config.toml
model = "CTC image transcriber"
dataset = "short English words printed on busy colour backdrops"
train_examples = 22605
image_size = 64
crop_scale_min = 1
horizontal_flip = false
tokenizer = "char"
vocab_size = 30
arch = "squeezenet"
norm = "batchnorm"
hidden_act = "gelu"
depths = [2, 3, 4, 2]
kernel_size = 3
stem = "deep"
widths = [96, 160, 288, 512]
init = "trunc_normal_002"
optimizer = "adamw"
learning_rate = 0.004
beta1 = 0.9
beta2 = 0.999
eps = 1e-06
max_grad_norm = 1.0
max_steps = 29400
batch_size = 64
epochs = 83.2
lr_schedule = "linear"
final_lr_fraction = 0.05
warmup_steps = 1470
weight_decay = 0.08
Rows from block 8 of a small CTC image transcriber, named by matrix and row number. Rows with one number belong to one channel. Each number is 128 + 24 x the weight over its row's rms, rounded and kept within 0 to 255. All counts start at 0. Numbers have three digits each. After the name is the row's rms in percent of the matrix's.
After each channel's rows are labels from the 100 images, of 14976, where the channel reaches its highest value: "top examples" is what is common among them. Only what is clearly more common there than usual is listed. The data: short English words printed on busy colour backdrops. In brackets: how many of the 100, against the usual share in percent.
# sq0: squeeze pointwise conv (model.blocks.8.sq.0.weight, 72x288x1x1), inputs 0-95
# e10: expand pointwise conv (model.blocks.8.e1.0.weight, 144x72x1x1, transposed), outputs 0-71
# e30: expand 3x3 conv (model.blocks.8.e3.0.weight, 144x72x3x3, transposed, each kernel summed), outputs 0-71

sq0.28 093:149127123119116127141126095125125132088089114150115131130129139141136124157126119140127133121095124142094127120123121126149091102145110135140127153109132155146154103116101139125123128173125127117127123122108129143145124147138122144127114149127127147127134085174094143138134135124118117132
e10.28 089:120107145110085098134148106132128086133123131106107104124128091083107131115121130122123113126114133105081123127094105094087075121122110128120128101118118122070090131163120095153105096108126138117118133107086123086135
e30.28 084:153094161144149131171097124098105126162164130147100108146124086099109139161140160116139153116112124131171121151130104142135124147130114141138109122126129131156150121104128110099092121124156108077109167096088138119117
top examples: the letter k (38 vs 11.9)

sq0.27 107:089140120135128130118125147129129112132125109119143127112126109085130133128129087086130109142166114111145129130132116131096120131080143128089128125111130090079115131133113120131126128127115131134124131127139133101110135118132130081128111079129129082117110127126126125132126111134092128110
e10.27 075:139129121121148135137103113137143166098182137142144131151134139151139099140134114109136124106142097117152187150099128145167150119111141130119132140119141142114142131127113145091142171141107101190124138122146131137127
e30.27 096:108083147111087118115125143128154124122121169118085174140153136133128111130127131108175120095104133124135139182102135094134123121070099174083136090112124098104145129133104123113154117157128147132121160160134130132129
top examples: the letter a (65 vs 35.3); the letter m (56 vs 9.8)

sq0.56 112:107106100119104160081123133125118096116116123081138087110091081101121137145118134097136107135118110081126101105122109127115145104080139176100127084148102117096079097156140081129123125132115128121159149125132132170079127078139126091127129099102122092112116134129126085135085083088145156117
e10.56 107:135130116128126134074088173092132115142119117135099110132058122125133131134126134145147135118134138129126166155126098118110127131121135132131115132127133091168127108114132132125132084136119135144127100117125089116099
e30.56 071:140079150129117103157126098106158112111169123131079129092170074167116157152124138147144163142122129157110113143152137112109088101108105160117110105115158099144139103207102111121130142093144106143163179090125128111118
top examples: the letter o (67 vs 33.8); the letter p (34 vs 13)

sq0.22 115:124143125130116120121119116126126122083084074124101124110125113118129131128126041119128125125127097118139128123121099125130085130110095111111127131068128127113124092123069120120122126133111126127118116117096123084117124125128120110126071115128126117113138100132125126129124110138044121137
e10.22 085:134128188123152129168152088156140154099214135133150134146159144149131136134126109100153122112135099121148125165084138144157144114117134128123141128130136172080135144148118137139133144131110102139129146125150163143154
e30.22 117:113086147123106116125141139113127140103134163123040169139135150135119116146137137117181117095105148119154140143122114078124122124077093144099125061125130072113118126116119131085134128146144110118134159151119149136121
top examples: the letter a (63 vs 35.3); the letter n (57 vs 22.7); the letter r (57 vs 22.7); the letter i (50 vs 22.4)

sq0.46 113:130207165125072093162125134128125134155155094170125142116144193127118129106110093121122118130115076160115141094126078125127126181133123100134127207112143129130204149099117157110118119113109128139101108124128124102203125171112115135126103131143113134119128134111163161111147145226101101122
e10.46 090:100123088125148120137094095134095144101119128101148139068138148143107066097126106093130117126102108127146099132121141146147143112132109120126120101134097144089127124123133123066105154097124103113125139138154140147118
e30.46 108:160083123173123103148113107120119151127131126157078092161150120144128139143075118128115138110082096142116125150150136097128151099102114125099126108100103084155140098132084133130117119091094134156109115134096115055127
top examples: the letter h (68 vs 12.3); the letter b (32 vs 10.6)

sq0.33 116:089128120135137130118125144128128115127122121116142130111128105085128135122129098086130108139162126110145130136129128129097120124077142129092128119115130091077110129132118121131124129117116130134125134128138132106107132116129130081128121078130129078116110125117119124128129112125100128112
e10.33 076:139133118125142140139080121139143167098185136147141117164135129145142098139127116116130129108146095122147193145090115135167148123115143125124124144120140145122142126103118147071145155147111099195125143127139128127120
e30.33 100:103090169106092135100124145136148116126107165117088184140155131130134118125125122119165131086113122113122139167093135110143121133086087160074140086126118093097141132151108124124157132163121150143111154170134127130122
top examples: the letter a (61 vs 35.3); the letter m (48 vs 9.8)

sq0.4 086:103085126112130193133118121126124111106115129129095136099134129118118134112129149116128105113110132133119134125106130126095093086121093167137126111108132102122108127184110135089108132122098125133202089127100122109115114132104100123125127121134130114101104093123081131104135141100141188098
e10.4 059:093110105111131115081094096092089129121103102111099141149098134136112105097125131120118122118105127112138212099163128137123127132110104114088100123095097112124139096085095117107116149110121138144104108117134098139107
e30.4 108:084121127108064158115096132136162107146138119120157173099112082138156111118117089123089121137123114144113104115091147129149095094108138138145123164149131155114155133131104150124125087148132163110128136120144140149159
top examples: the letter l (100 vs 22.5); the letter e (79 vs 35.1); the letter b (47 vs 10.6); the letter p (30 vs 13)

sq0.31 088:110148118138154130148121136126121122099094116161106135126139142107125117098135128112124118133145134133153141135122131126110110145116103138105127156116146092113160095127112146121123124110123128142123110124104119116158125150111124109125114107143132114125114111110134157110140115147125122103
e10.31 135:098081120078114092115122112125096129115144128102120120106118117101099122099128114108145111095098111081115162156127118119125097097093101126098123106075098112122110124123099098105095118103109104158076127086110114107119
e30.31 096:091140127082113154070097131167154104128128119088152109136195114126126140108126122120146136102097099146100091143065133127154113112116149164136159143149107136071157153176133136123151138131104177153103126135119073102141
top examples: the letter t (63 vs 22.6); the letter s (51 vs 16.3); monospaced (40 vs 16.5)

sq0.66 109:094158120135108124128114129128120109100097079133111129107129119092137131133125064093130099142148089121141132116119091125098103140093106121087128141090136096088132097125089128128124124136113130135120127118103127106124130132134125089125082088133127094107109112134135137136129109147073121100
e10.66 082:142130163122140135146149078145147156094179144140144134141144139152140129145136110098143117108142096120150156148093134146159149117110141138117148138123144147086144147162110144130141169137105104163124142129145142130149
e30.66 108:121080144128106098141126140109146137126146173124060172140132144136120119145133135102174115106094150133154141160121125088128125118071100158104123089099128087125130119097114131086137106147144122115123167139115144131128
top examples: the letter m (29 vs 9.8)

sq0.24 111:127139143125087137124121107123124137080084060130132127116130126134138123148116068129127117120108083120115134102122080126124069115132133115144127136068134134132131106136051122128126127145121129126135124109118136081129125127142126138127057134135124131117119082143109130142125120133065135119
e10.24 104:135112196109130110160200087146145137103199138129131127133149132127126166138126110096164111112133105104128134157134131136139110108109128133108157125116139143068122156199105119188128121129109128142116139102129151118163
e30.24 119:133087137133121092145157116095134137115152149118068161116127134152095142169149118102142156141103167099188125124115112091126133124096093123141107082114126108126123110085121112078107124146148083090127148110119152146146
top examples: the letter l (100 vs 22.5); the letter b (29 vs 10.6); the letter f (25 vs 8.9)

sq0.63 096:116054147125137165083127176129125145128118133081135096103099134129114140129126139118138114133146142087148108131126140127111116065108134142161129080121105126126100125169120085109123135120099127145160121126129133123129127077131118132128130128110130113111101108121080087122092114062129167116
e10.63 096:128098135096143103127141145124127115123148127116123136131107133107118113125131115121200104105120124092110161152110131119110092109092121114056127112089126141139099129127077109152114087118106120177096134097124134141136
e30.63 103:069098127090099078092141107116163111120094106118145111103141142140122026128142114106138141155093157067137111139091097110096134124103129135137105135116111143093109149118100108134112112133098154109135121117137120117168
top examples: the letter r (47 vs 22.7); the letter m (39 vs 9.8)

sq0.59 107:120135094124092090127121141121129087129127097140150114120120128102151126189118117111130131141138085122104124102133082127128117107100151130077124145125141121104146119092113124121122119228111130135088149119141139169137133134152122088124105104133119109124134111227102138157117109129129090133
e10.59 121:107088109092104084118121123120110106085147126098113119106128106106095117110126081084113119096097072091105089162136121109106097080108101133142132104107113108129120129128134098118104122098100084116102120077100115103123
e30.59 107:133074133122106114148109122106129149099168143126098125151172129123100114098138138093163118074045109156145133176126110071136123112083114155113134090117112130122138128131130132108120128106119104109097159121100086077129
top examples: the letter n (98 vs 22.7); the letter i (91 vs 22.4); the letter d (39 vs 15.5); the letter m (26 vs 9.8)

sq0.36 089:144132153148134117123137184131124175121113130112107130146131128154111138091127133150128141151176137128168138124149134133134135146149103129170128112129125146154124099124132125150155125086142132159114125127107122139128147119104153159126128153135126148147120133082152114101129126135130119123
e10.36 092:119104105100141108147113137144117136089129123104143132125148141118114074118118099087141090089110092103122155126102135131132114102084114117064123107097117148117102129111069109067109138101084074157097134117134148150140
e30.36 125:092127111119119126077118113136139102134091084152136110137141141145176085115122092119148118145078108112099107165098128107117155106078141150136138134142096132092132142110072128129129100120086151167145109146110082071149
top examples: the letter m (49 vs 9.8); the letter p (35 vs 13)

sq0.44 093:133138128130128124138134134131131136146147144138162135154132112136142143161128142137134149140147124132150130128149127133135167149131162157124129120166135131130116133119162140155149124129152131130122165131158134189110142138148150130132149127130127131152122160129158143150139123125154118119
e10.44 160:135124121123076130094106141097135080125110105134093087107105077101133112136104126133136127117133123125090126127110081078078116126116135113110100131114134099145121097104116130096129100134119112137118113127076090078101
e30.44 115:122112185105154119134133132112119124187148106137100125131145064107121135135121104148084171127151056114123113116121152184116125149163129110118104141122142091114112139132146147128114106097173142127138121092124124088083
top examples: the letter e (77 vs 35.1)

sq0.70 091:113114147146125131152129127125110152110104112153111151142148109130143150134131120129135125144170119145126146126138116126099107093133110120139125132131147104128122119132109154149143126129145127158130146125112129117112138153133145134126114124146128126139081109127092156139155137119123129056
e10.70 137:128119133118088114101123117105133078110109106124090088113107077093125138129099118110131119113128110116084134112165091077078091119115124108117103125117130110106110105104118116116125094123116110138119115118078105074114
e30.70 113:105089170102122156111120130133143105179137107135114139141160072123118129116128100120091118127127090131106077145090093162146094125133105126110102138144127117105134133147127134095107115123124138117111143087120081114129
top examples: the letter e (94 vs 35.1)

sq0.54 090:118128121128158149112134113137137118139138154111139121130124113104127132133141139110133131116134156110148126153132157134125141140102141134109134116132119116104106143155142112129125141124129134120150121141139130106112131113131127097135150105124134108131137145125139113132117109128132155141
e10.54 087:092123104130105112090053100105088129091124135098096102136126111133106105097126101083135136124097098131131170140120091116127131111134095149157119120128100092101145119072144111120118115093133112144131112124118089103111
e30.54 088:129125169130132096108173120121099095128103076147134133121128103114116154096104087120116133145103077118136159132145121120136113062114101152109162105123120150140125130101086149113102133148105128108147107120130084103069
top examples: the letter a (96 vs 35.3); the letter o (74 vs 33.8); word: soap (27 vs 0.5)

sq0.38 099:117120111115110136121114127121119113152154117120130115078112144112094114117124117109122100115127111134088108127106113121118125117111137138124125120114098111113129149135120119081095132119078120114143106121133120127137110122112093114122118116104128116089119130117122108104114141121118138116
e10.38 067:135148117151118152088100101108132137115087112151114134108086138153147122143118120129137146132143123155151130116129134148142154132137144113126108152146138114155151110052130152124150151149129128103144113143141115125106
e30.38 103:113115116125065173125137126124125131104137133102152147079161093106185140075115119125083144132156108154130091101128134119153070094126137125124121132161160117122145108169105153124114142143128127119122113105161110167128
top examples: the letter y (49 vs 6.1); the letter k (48 vs 11.9)

sq0.0 098:102157126131123124129118101131120080142141127133136122110123137079126120142129122089127105113152117131134124125108119122108147158098141137068130138135125093088139130126140126108105122139109124121123120130135123140138115132130108081125130086123129098108117147141154127131122123145133124104
e10.0 102:146146090145112145086102167090142131137093102145106115106095130145145086146117136141112144132144135145145130107117106135135149137141146119137100146148145085163145094115142146077145184144136119105149089137136084127086
e30.0 077:113099082108104136111134108106124142132121149135125104142153100103142141104086122121104173114140092171139134163119176125114125110133158171136145136133140120087182089132116132126129128119157133155141115104152133125102
top examples: the letter o (97 vs 33.8)

sq0.20 097:108100106119088139124110098117116096108114094116098119096116137113103124098109107115130098112141085138100109098098086115107112085127102158095126098117102111120121128127110123107109122092108121111143123115101117144130109119111113120125102120105120119097101112086098108107118153087121128100
e10.20 080:159151152149136145097151126088164118096131093153103121110083135139155152162106113103104147115159095144131123124130117131117135128142152089166105157153162105114144103145165146153159124150121091095155102132133101141108
e30.20 105:109132138128086179128076096123119113128144094137120152123163101144154151108141090101117148148104107118127113127115121111161087065108094102140138112157130091126139145160110139094093125149094143118113128101114119116124
top examples: the letter n (81 vs 22.7); the letter a (72 vs 35.3); the letter d (45 vs 15.5); the letter s (45 vs 16.3)

sq0.69 089:126133115112177130102124088135134111166164174089157112120111128110106117127141143113121130105151178103112109169122185125132155152107164141104133098139103120109100158125154105118119148097120123089127126137156127135120118095128118106130163110106144112122134158101152095122110112128134127135
e10.69 085:128132090136106132116102139110123130152132100132104098193125103114133127124093148153104142149130151133116121117149100104130121149142129100123121141116128107158139115076130130153138116135148154138129104130105103097107
e30.69 113:120129140109112111096149099126143065138082137139120166126122136111083133124121064117138120133125140091084114127128114138080168135126099117121130143119144104093089133119131120112087112144112145106120148135151122087106
top examples: the letter t (64 vs 22.6)

sq0.65 094:094156120142146101123127152133128101138132133123134127121127126079130124134134111086126108138179134120147127142128135129099138150093137111075131127129130094086127134105135124128123127133121131134092123134134128107129133121131129083128133084128133091121107139134142125132126118139116099104
e10.65 073:129127081122125129108091114111130149096147118130126116142115130141130059132123111102130121106129099121140160140110111137151141114113129124128115135125132110116141111114122134057135206127110105165125116123135104130104
e30.65 083:123084136104105129110121140120137126139118164142102144153167127124137123103121134104161135098098103148127129196118153110130127109091114180090137103118120109096160126134096132116138115139121143145120150135116096100112
top examples: the letter a (66 vs 35.3); the letter p (36 vs 13); the letter m (35 vs 9.8)

sq0.12 095:127130141129117157114119127125122139072074095119104118107121139132123131121125083127129117115126111115144126121115109123125079115126098135143127126076122128130130095154077112114120129113110125130153102119096125075139118117125116135126091131125127128110126088111115118124115120127073151124
e10.12 083:130108187108141103160190080141137141110193128122130127145138139124121143130123116097192113121127114104127149152081126137140104113113123124099138119114132150064115141179106113190121106123119127150114133103135154133155
e30.12 091:111097155123124076127168117103137116112128124104086154099121141153114124172142093125142188154108177068181110110096107092104145137092098119155103090116128119114105119093114104076104106150141095095131135118114160135150
top examples: the letter t (60 vs 22.6); the letter l (45 vs 22.5)

sq0.37 114:113125119128112143076127151127121121125125124075146087110091074120114135132122125112133115137132113074152099110130114128112144122098146148125129093144097112111071115145138078124124125118110127124142141126142132154068132075135125112127129113100123108117115139113131081130084086114137144118
e10.37 089:137135110129165144084070171106137140173103125144127137155069164145140130138138154174151133122140167132152153137156131156140146144115140129123121140123135103169139118121122142107136112147118165130123105124162107158105
e30.37 097:150079101137122123132140139131135095099140160093106138097160111121129162125116153141159165118136122159113108145134133119134098123122090152072128109137161134148144093194128096123126159127118098131143188115140108170084
top examples: the letter k (82 vs 11.9); the letter n (63 vs 22.7); the letter i (49 vs 22.4)

sq0.1 108:186146162141134089139141163126149177144144114140136137160137151176132122123132112178122184143130124136133139133164123138189125142167140094164127150118136177174149142097117138155163130107152131150086128121136119130154149141127157169129113175138129177165191134105138140129138133151115098189
e10.1 176:085097115101108093117120116118090104103115117086106114117137115096088113086114090103149098100086105104109112134134112116102097092099085126110118086106086115118089118124101086126087118087099110120101116100114116116118
e30.1 101:100125141075127088109149102160101108116103132150127099133169120109094075127135152098085132168111107110118094110142121124121153116131120114129139112110121115089131151133112103106114154106095164098176099101117137110098
top examples: the letter p (33 vs 13); word: apple (30 vs 0.4); the letter m (26 vs 9.8)

sq0.3 094:115156126133122124130117094130117098132130123133127125114126136096128120141129122105128111112150116131138129123105118120120142157112131137082129137132130105103138117124135128112111121140115123123122120127124120144138114132129112098124125102128129112110125140141153129132125121143134122110
e10.3 096:148146093145113146088109164092143132139094103147106118109098132146145089147117138142111144132145136144145130108114108137135150137141147121134102147149146087164146097119142147076146193145136119103149091137138087131091
e30.3 074:106095074109103139109127111105120145132123150141120105142147103111146138108089125120109166112137094172138134161123173121113124106126165172143146137138141120085178090128117139119127125120160135155150118103149137123108
top examples: the letter o (88 vs 33.8)

sq0.35 090:127135131126143122119118121128118133119119128116102122117122114127117130118131123125129120115129139120130123137112138119128140138122097141135128115133120126126109097108131120118121127104118122126121125128106117180108115120122119126125126127121129124115123139104148119117122120126131111124
e10.35 064:161126124116127139082116131108151112147090127154134133090094124122152127159140149146167134127155147117120152161036124117104128138117159114076088149105156138147129093107103146108145119152135129156112131117124113134100
e30.35 083:126118151132157139110106121144088105126124071083114065134128100079150154125066090137112129144143095105115113111121129123112103145121157119147160139166129120113133098113127139112121165092135122161113100134111121125134
top examples: the letter r (83 vs 22.7); the letter p (39 vs 13)